config = dict(
    model='sound classifier',
    dataset='simulated modem signals in the audio band',
    train_examples=78125,
    noise_aug=0.002,
    time_shift_ms=100,
    input='waveform_16khz',
    targets=['symbol rate', 'carrier'],
    num_classes=[5, 4],
    arch='transformer',
    norm='layernorm',
    norm_position='pre',
    activation='gelu_tanh',
    mlp_ratio=4,
    head_dim=48,
    fused_qkv=True,
    bias='all',
    qk_norm=False,
    parallel_block=False,
    dropout=0.1,
    inner_norm=False,
    wave_strides=[5, 4, 4, 2],
    subsampling=1,
    layers=16,
    width=256,
    positions='rope',
    pooling='mean',
    loss='cross_entropy',
    init='xavier_uniform',
    residual_init='zero_last',
    optimizer='muon',
    muon_scale='spectral',
    lr=0.033,
    momentum=0.85,
    nesterov=True,
    orthogonalizer='newton_schulz_5',
    adamw_lr_other_params=0.0025,
    grad_clip=3.0,
    steps=6500,
    batch_size=128,
    epochs=10.6,
    lr_schedule='cosine',
    final_lr_fraction=0,
    warmup_steps=190,
    weight_decay=0.05,
    adamw_weight_decay_other_params=0.05,
)
Rows from block 2 of a small sound classifier, named by matrix and row number. Rows with one number belong to one neuron. Each number is 200 + 30 x the weight over its row's rms, rounded and kept within 0 to 999. All counts start at 0.
After each neuron's rows are labels from the 100 clips, of 14976, where the neuron reaches its highest value: "loudest band" is the band of the loudest frequency at the time of the peak. Only what is clearly more common there than usual is listed. The data: simulated modem signals in the audio band.
# fc1: MLP up (model.blocks.2.mlp.fc1.weight, 1024x256), inputs 192-255
# fc2: MLP down (model.blocks.2.mlp.fc2.weight, 256x1024, transposed), outputs 192-255

fc1.762,177,154,237,285,199,197,244,218,174,210,233,195,177,203,162,176,238,279,246,181,196,246,226,201,218,188,187,236,249,207,240,164,223,209,185,213,176,193,194,213,173,167,207,220,222,198,202,229,235,255,174,245,173,219,217,240,168,166,218,185,163,221,158,153
fc2.762,191,212,199,163,159,187,201,157,192,197,209,196,137,160,189,272,211,205,247,224,158,174,235,157,213,219,222,161,196,151,213,205,180,203,251,212,210,193,201,214,214,212,198,167,173,170,188,237,192,219,170,191,280,225,179,154,149,228,215,204,194,211,209,235
loudest band: 4000 to 8000 Hz

fc1.242,228,238,174,197,147,153,206,187,179,204,249,178,186,182,195,208,191,241,203,224,178,207,188,168,219,238,177,219,185,186,172,229,188,166,218,151,197,240,108,174,177,149,232,216,230,213,184,151,205,179,209,182,178,212,181,186,194,138,151,179,181,205,176,183
fc2.242,181,209,237,218,213,187,205,209,248,229,158,191,174,202,153,182,229,148,190,206,205,173,189,219,221,202,201,199,170,249,236,202,250,211,215,272,220,204,268,191,209,198,193,176,121,178,182,238,237,199,260,234,228,178,223,188,187,224,208,211,178,227,211,206
loudest band: 4000 to 8000 Hz

fc1.171,166,211,223,192,214,126,185,246,182,234,258,238,230,178,222,207,210,188,163,204,171,212,178,186,149,209,222,172,213,115,167,231,217,192,260,219,200,201,180,227,278,235,196,206,270,184,196,185,192,171,132,294,159,206,170,171,177,196,204,186,213,217,210,145
fc2.171,239,204,173,219,239,187,169,205,220,147,168,237,228,207,245,218,167,172,231,196,185,190,203,224,206,212,198,203,203,194,238,157,234,214,146,195,213,142,217,173,184,174,178,165,149,166,167,225,142,206,225,167,180,197,177,265,234,228,254,218,234,191,210,175
loudest band: 2000 to 4000 Hz

fc1.409,227,229,197,165,163,213,200,192,165,207,236,239,217,215,184,259,154,180,257,223,190,250,243,173,198,180,177,169,210,167,206,267,216,183,238,156,194,264,144,233,191,196,175,178,220,219,249,204,210,246,222,203,244,208,228,226,180,193,176,168,185,186,188,218
fc2.409,215,153,195,255,179,200,229,148,277,207,134,219,179,206,163,173,245,211,185,204,195,157,181,209,204,198,212,230,183,260,183,170,211,199,205,245,219,197,221,150,178,205,219,187,193,152,208,187,236,217,221,243,195,214,183,157,168,197,212,180,178,193,185,222
loudest band: 1000 to 2000 Hz

fc1.338,173,139,166,194,193,164,198,275,190,233,171,213,223,182,202,215,207,145,229,190,171,216,175,188,151,209,222,158,181,150,187,171,136,131,205,208,182,178,181,244,283,234,221,201,201,162,193,176,151,175,137,216,180,215,200,261,198,187,229,213,201,230,194,199
fc2.338,222,247,205,189,173,248,207,178,199,197,212,239,236,163,207,225,190,207,154,247,183,117,255,200,210,245,138,163,197,214,203,189,200,186,199,204,174,195,188,206,144,196,195,169,180,270,201,192,232,214,235,215,209,230,166,199,198,228,171,186,174,153,214,181
loudest band: 2000 to 4000 Hz

fc1.226,158,177,209,217,232,222,198,167,139,207,180,223,176,203,217,201,258,228,172,205,233,211,223,172,247,179,205,197,200,233,223,235,150,195,194,196,241,248,203,165,169,187,247,178,219,254,184,154,225,203,216,164,204,231,236,193,283,250,213,249,189,205,126,172
fc2.226,211,209,181,240,209,214,189,210,192,204,175,219,237,124,257,212,189,159,175,175,231,216,184,138,158,156,136,226,234,188,191,248,241,212,192,196,192,191,211,186,229,163,147,179,226,213,188,206,196,171,197,230,211,183,229,228,196,193,189,138,226,203,168,193
loudest band: 1000 to 2000 Hz

fc1.478,133,188,176,198,195,233,188,263,196,192,129,149,206,180,188,192,232,213,257,163,224,179,206,239,211,201,195,218,199,199,229,199,152,187,178,177,145,219,238,256,227,216,224,237,201,188,194,187,154,193,199,208,212,155,190,204,239,184,274,189,236,110,227,206
fc2.478,224,195,220,194,211,191,205,178,186,202,258,193,233,209,215,155,158,202,153,178,181,166,250,186,160,207,155,172,209,187,145,206,180,187,232,161,176,167,133,179,178,244,224,191,201,243,212,196,184,196,170,223,117,172,226,213,228,194,207,239,198,188,171,181
loudest band: 2000 to 4000 Hz

fc1.20,181,200,211,176,205,201,173,166,137,245,193,211,223,229,201,176,162,206,213,187,218,182,178,197,246,194,178,166,232,184,264,220,228,132,200,214,227,234,167,174,143,247,252,182,189,184,248,166,232,227,176,226,180,162,249,205,221,202,217,165,201,197,179,207
fc2.20,224,201,198,181,195,155,207,162,297,154,142,239,244,212,211,224,222,191,144,181,178,171,209,193,189,192,206,199,150,199,205,181,229,191,177,160,199,198,182,217,204,180,170,249,217,207,236,206,228,211,254,226,234,152,189,173,183,184,210,203,280,166,261,200
loudest band: 1000 to 2000 Hz

fc1.731,175,251,185,205,158,259,166,240,229,162,175,158,240,198,159,249,109,172,188,177,167,216,245,187,178,237,212,243,239,194,185,232,195,209,220,225,187,207,174,235,197,197,217,202,194,214,201,210,221,231,139,214,176,176,203,226,241,241,153,224,245,175,201,197
fc2.731,252,174,185,192,208,203,223,190,223,233,183,250,191,201,172,116,214,241,192,210,207,182,253,230,256,206,206,190,214,217,166,221,268,235,180,220,195,142,195,192,169,226,204,203,213,275,197,169,212,189,202,170,148,211,220,163,224,194,172,173,193,92,249,184
loudest band: 2000 to 4000 Hz

fc1.14,251,172,208,218,160,181,187,201,171,186,223,199,197,173,172,145,168,245,209,190,164,217,264,159,212,216,234,188,194,147,218,263,223,165,229,154,186,236,187,209,190,172,232,219,207,221,290,177,209,256,230,203,207,225,179,236,236,127,175,138,158,174,198,198
fc2.14,211,183,214,190,213,213,218,182,201,200,174,173,179,212,181,292,225,244,207,245,201,179,139,194,202,208,155,189,144,290,206,231,200,192,211,226,202,236,185,151,224,205,233,173,197,194,188,225,225,175,168,205,193,168,198,85,133,181,234,189,211,173,227,198
loudest band: 4000 to 8000 Hz

fc1.594,184,194,188,188,193,252,242,199,127,172,176,202,209,205,164,266,235,187,252,223,229,228,207,233,190,172,186,171,247,218,235,196,142,223,271,238,184,209,247,190,211,268,223,195,194,161,194,166,199,189,179,173,182,206,238,162,193,258,246,200,141,209,219,189
fc2.594,204,210,179,211,202,196,171,172,210,214,220,229,202,217,205,194,211,226,201,166,185,223,262,205,202,199,232,233,151,225,195,204,258,258,178,180,198,191,184,244,214,191,143,203,185,208,217,234,168,236,201,228,191,204,179,175,199,179,197,211,254,180,201,204
loudest band: 1000 to 2000 Hz

fc1.189,209,226,221,147,180,182,192,246,171,218,264,190,180,235,168,201,173,229,212,230,175,183,232,228,237,198,222,187,215,194,223,191,183,180,160,169,248,214,177,156,163,184,212,244,228,243,176,226,197,209,193,168,233,198,231,194,144,184,195,193,149,179,194,214
fc2.189,194,123,226,180,189,195,221,139,242,186,135,201,180,200,182,231,207,195,213,150,222,217,199,221,219,240,157,198,190,222,169,217,212,257,197,263,223,262,173,150,226,158,224,145,204,175,219,215,226,172,194,252,209,198,148,199,222,204,184,230,247,166,203,180
loudest band: 4000 to 8000 Hz

fc1.55,176,202,228,177,218,243,201,187,152,183,203,185,213,225,118,207,185,171,179,165,189,239,230,192,203,159,168,207,240,233,211,218,206,201,188,217,216,187,258,220,179,229,226,188,163,191,211,214,199,200,169,189,226,170,177,189,230,169,204,242,218,138,177,206
fc2.55,234,221,155,240,160,195,239,222,262,253,187,203,224,142,165,217,231,198,211,143,144,183,272,231,129,231,208,212,177,185,190,201,180,205,213,144,148,191,146,182,218,195,226,172,173,187,185,156,220,218,220,193,163,225,222,215,164,245,231,188,216,221,224,156
loudest band: 2000 to 4000 Hz

fc1.615,235,234,235,205,167,211,152,228,196,208,135,201,195,187,185,227,241,211,202,186,216,161,178,262,267,233,242,170,229,198,162,179,260,221,179,164,224,203,189,223,191,202,227,222,198,264,198,227,162,211,217,186,183,164,249,216,217,173,155,253,191,157,181,208
fc2.615,152,195,237,172,165,260,224,208,189,164,266,177,206,161,190,152,164,212,227,188,228,222,210,171,120,189,170,223,193,197,201,247,197,211,199,192,202,187,152,92,178,230,198,204,223,201,226,152,217,175,172,205,116,213,211,174,169,218,169,193,223,169,195,232
loudest band: 4000 to 8000 Hz

fc1.755,121,229,212,198,199,212,220,220,164,221,223,204,222,251,192,216,222,228,272,227,194,250,268,188,231,189,211,215,214,222,191,145,175,188,207,187,221,203,207,228,189,136,268,204,202,233,148,135,233,200,205,145,192,196,165,201,201,197,188,235,207,182,193,171
fc2.755,226,229,188,249,159,208,230,170,199,247,194,266,247,219,247,190,214,190,175,227,241,242,131,208,160,199,174,164,209,206,244,213,231,164,136,208,267,213,167,161,194,216,164,222,204,179,258,191,183,208,243,148,213,200,178,202,186,201,158,206,252,203,144,217
loudest band: 1000 to 2000 Hz

fc1.756,146,195,226,171,256,205,219,259,173,160,144,145,219,199,217,193,194,217,191,192,177,169,188,175,222,202,181,178,209,159,230,192,134,149,232,208,213,151,185,161,195,201,206,183,268,225,205,228,174,237,208,230,154,219,189,267,183,197,198,257,243,199,211,222
fc2.756,264,207,151,193,185,216,186,176,218,194,205,250,204,150,205,170,136,205,155,179,196,191,184,198,171,219,181,191,236,218,170,195,140,228,210,204,209,177,134,214,205,211,231,190,184,219,201,158,196,171,165,226,230,157,181,188,173,192,163,161,204,152,200,211
loudest band: 2000 to 4000 Hz

fc1.450,215,255,260,242,163,180,167,247,227,200,238,210,191,193,194,227,214,195,150,209,171,193,134,233,230,156,179,192,175,223,141,222,192,251,244,184,186,220,150,176,198,206,213,161,223,160,221,228,170,194,223,219,239,171,264,177,219,217,226,219,203,227,218,202
fc2.450,208,237,293,148,230,193,226,133,197,243,219,232,228,244,190,171,194,204,184,212,207,193,179,180,244,221,179,191,213,180,182,202,212,201,198,221,184,223,199,139,164,193,218,229,179,233,212,228,189,248,143,188,224,239,166,170,202,210,171,252,198,162,198,219
loudest band: 1000 to 2000 Hz

fc1.142,225,200,244,204,195,179,202,245,224,207,205,173,137,206,207,206,202,236,183,155,235,172,196,201,170,225,216,208,206,238,183,193,212,202,185,196,172,205,150,141,178,130,251,208,202,218,188,178,164,199,215,171,165,146,205,176,186,216,184,146,200,220,212,224
fc2.142,219,144,183,181,181,162,210,176,210,132,190,217,212,235,151,179,181,163,202,243,193,209,222,179,201,282,205,230,187,160,186,223,175,197,216,190,244,237,232,253,219,226,218,182,193,167,160,189,245,166,203,226,222,230,204,182,184,198,153,251,231,161,191,234
loudest band: 4000 to 8000 Hz

fc1.194,195,226,220,204,186,156,181,168,207,211,200,234,153,190,174,224,228,166,231,186,183,214,213,226,203,139,221,211,172,244,188,152,192,207,204,212,160,194,155,218,185,194,220,206,202,193,217,161,203,201,210,146,220,208,236,136,203,226,218,238,184,191,181,187
fc2.194,185,178,293,177,220,199,214,135,188,196,144,195,219,191,229,163,240,205,181,233,262,195,190,243,261,198,217,247,214,242,162,215,255,201,183,205,210,215,198,185,240,227,193,167,218,190,180,253,241,226,221,214,211,207,176,182,212,180,172,199,209,172,182,220
loudest band: 1000 to 2000 Hz

fc1.217,183,208,285,194,207,96,186,221,194,188,200,176,168,160,200,229,229,204,220,235,167,187,169,223,146,214,164,201,233,166,147,214,216,229,190,246,175,190,202,188,188,229,181,193,212,198,203,263,207,180,207,203,262,192,232,179,193,186,239,191,200,245,136,203
fc2.217,210,194,258,222,183,212,200,141,168,225,228,192,214,223,174,188,237,232,167,171,204,239,164,229,255,196,195,221,169,249,210,161,271,256,216,206,199,244,206,157,177,225,156,200,187,216,218,203,180,170,179,210,191,217,203,144,234,244,199,237,201,224,187,185
loudest band: 1000 to 2000 Hz

fc1.125,160,129,204,210,225,178,267,213,164,204,245,143,170,206,178,171,154,160,184,182,163,195,229,211,185,231,239,225,224,192,162,187,249,188,140,155,269,219,207,209,227,265,248,219,199,198,226,211,184,236,170,210,145,170,187,210,193,228,188,161,168,258,159,255
fc2.125,227,226,166,162,187,180,190,142,202,250,182,231,200,176,192,271,209,211,238,238,225,197,234,221,212,193,176,189,159,218,236,235,204,208,238,218,184,197,199,186,175,151,188,198,167,164,227,173,245,223,175,199,284,169,219,235,188,140,187,221,176,179,213,220
loudest band: 1000 to 2000 Hz

fc1.293,223,197,213,208,209,200,173,217,242,194,233,177,167,202,224,158,193,257,151,200,161,139,207,180,181,238,151,219,200,202,194,188,237,212,147,203,252,194,182,184,162,129,205,178,230,193,181,178,209,181,241,187,207,158,144,201,231,192,142,166,224,194,182,169
fc2.293,210,203,240,218,177,200,211,215,169,175,194,170,219,179,210,210,180,177,189,234,180,242,195,203,196,184,206,241,213,185,239,208,125,201,227,215,224,178,227,230,225,222,208,205,162,223,134,238,243,184,217,207,169,207,226,213,185,172,178,225,197,153,251,254
loudest band: 4000 to 8000 Hz

fc1.707,151,177,188,147,224,158,234,169,198,195,175,184,225,215,182,198,202,169,213,190,190,221,244,184,223,220,186,212,251,173,250,179,180,219,192,199,192,243,208,215,216,248,171,223,220,230,212,202,179,203,220,155,155,217,169,144,147,223,214,199,167,247,242,207
fc2.707,232,180,194,234,210,175,209,220,186,183,189,224,212,241,200,208,221,213,202,205,221,226,232,200,232,185,246,176,181,240,176,210,205,193,176,214,199,161,177,196,213,177,211,143,174,129,213,213,226,232,217,241,211,157,196,215,209,214,217,209,179,220,172,227
loudest band: 2000 to 4000 Hz

fc1.172,168,223,195,180,223,171,168,185,188,228,205,219,258,238,195,208,270,207,158,197,164,198,216,223,183,197,175,228,257,137,169,243,211,208,197,248,181,210,206,230,258,232,268,225,176,221,205,229,178,214,191,225,160,269,172,190,256,161,175,192,179,193,179,186
fc2.172,216,179,196,209,141,171,221,225,230,151,195,198,184,169,239,212,149,219,242,237,205,160,168,195,243,231,206,213,124,276,210,245,220,195,154,198,185,200,163,199,186,141,158,181,206,173,199,208,156,165,179,187,218,204,199,210,128,259,223,167,177,216,274,199
loudest band: 2000 to 4000 Hz

fc1.511,169,229,235,221,163,204,222,167,202,203,158,196,160,215,279,204,191,216,233,214,227,215,214,223,215,210,181,201,224,189,257,214,230,248,198,227,216,181,186,187,223,228,213,133,182,177,192,160,205,265,192,255,215,104,215,185,219,215,178,214,254,241,231,184
fc2.511,190,158,163,144,232,179,157,160,207,207,203,197,210,233,166,171,238,170,169,208,213,212,164,235,162,158,157,180,174,252,236,169,191,194,207,179,224,178,237,190,160,214,193,181,211,197,190,211,195,177,139,166,159,191,188,276,199,184,162,214,212,202,210,217
loudest band: 4000 to 8000 Hz

fc1.278,185,200,198,195,257,205,205,213,199,206,238,159,204,165,227,220,197,225,182,196,209,177,159,202,172,255,221,177,228,222,197,180,239,223,149,172,232,176,139,163,151,143,217,195,230,163,204,234,205,237,208,144,162,202,193,222,183,268,203,206,201,212,158,214
fc2.278,234,190,207,188,191,196,198,203,240,183,182,207,205,247,206,163,189,143,179,218,201,239,207,158,204,210,187,220,226,170,202,243,173,215,230,218,187,201,238,214,282,193,177,179,176,231,185,168,184,194,208,250,232,205,200,185,204,184,181,213,222,130,259,225
loudest band: 4000 to 8000 Hz

fc1.289,173,199,158,185,146,116,250,151,187,177,178,186,224,209,195,221,150,184,184,179,226,218,220,229,210,208,197,166,166,213,238,194,186,211,237,122,192,259,119,155,221,242,210,184,175,235,198,193,210,225,192,156,203,217,234,180,165,249,245,230,154,159,187,154
fc2.289,251,173,233,199,276,184,120,168,213,252,196,197,168,196,128,165,236,238,215,212,209,245,204,220,242,166,223,224,218,214,141,210,242,220,194,289,211,198,229,150,181,154,164,245,158,194,237,221,221,211,170,231,241,224,186,161,235,161,216,255,217,258,199,228
loudest band: 1000 to 2000 Hz; 500 to 1000 Hz

fc1.52,228,193,217,226,152,222,125,156,218,193,207,210,177,182,170,188,204,211,190,254,160,195,193,195,206,179,198,171,154,220,176,284,259,192,194,157,207,215,201,154,138,176,252,194,143,196,196,232,169,219,212,245,234,185,183,204,207,168,221,239,200,174,195,210
fc2.52,204,256,277,159,225,170,256,211,241,200,161,181,208,208,193,160,267,205,209,234,230,201,150,217,239,216,182,231,189,191,192,185,186,202,217,231,181,188,232,187,195,203,120,222,214,217,248,205,172,225,219,218,199,203,232,171,216,185,178,151,228,153,219,185
loudest band: 4000 to 8000 Hz

fc1.388,219,172,209,216,194,169,243,136,243,240,166,225,229,181,187,238,160,129,199,207,145,234,205,232,194,166,181,245,224,194,258,212,180,230,204,198,181,193,206,187,208,256,147,216,242,196,211,141,178,173,167,178,218,189,242,185,196,230,215,183,153,216,252,235
fc2.388,227,243,181,192,255,205,167,250,196,211,293,201,179,218,171,175,200,165,185,133,237,223,200,179,187,214,229,151,184,205,163,175,251,202,245,198,203,226,216,240,199,223,207,169,124,112,227,281,187,215,195,205,198,205,177,167,215,182,232,213,266,232,182,147
loudest band: 2000 to 4000 Hz

fc1.531,251,212,243,166,162,227,183,228,227,200,199,208,201,222,205,171,186,205,178,215,191,181,310,166,214,192,157,202,232,211,185,218,190,194,209,228,196,197,180,217,248,214,162,198,233,206,265,208,205,194,201,189,172,165,216,185,215,217,184,176,221,206,205,186
fc2.531,214,162,180,195,193,239,248,178,203,159,178,191,205,177,203,218,213,218,196,116,213,199,136,230,197,196,232,240,215,213,194,201,224,258,240,209,233,219,243,244,184,204,220,189,191,157,201,207,206,190,141,190,139,225,180,195,199,154,229,221,210,163,182,178
loudest band: 4000 to 8000 Hz

fc1.137,166,203,178,202,217,247,204,249,174,195,137,193,196,224,192,206,228,139,249,152,169,174,173,204,173,194,128,177,226,214,236,151,151,174,201,215,162,182,234,247,233,282,193,214,213,179,168,196,128,171,162,251,172,137,191,259,211,163,239,237,185,163,206,206
fc2.137,253,208,206,217,181,202,213,190,184,218,258,263,271,160,213,226,146,205,201,236,163,214,234,223,158,222,223,183,149,149,151,214,187,188,174,198,170,158,173,206,154,190,240,165,142,217,213,209,193,192,187,207,196,266,212,176,196,285,227,194,228,204,189,186
loudest band: 2000 to 4000 Hz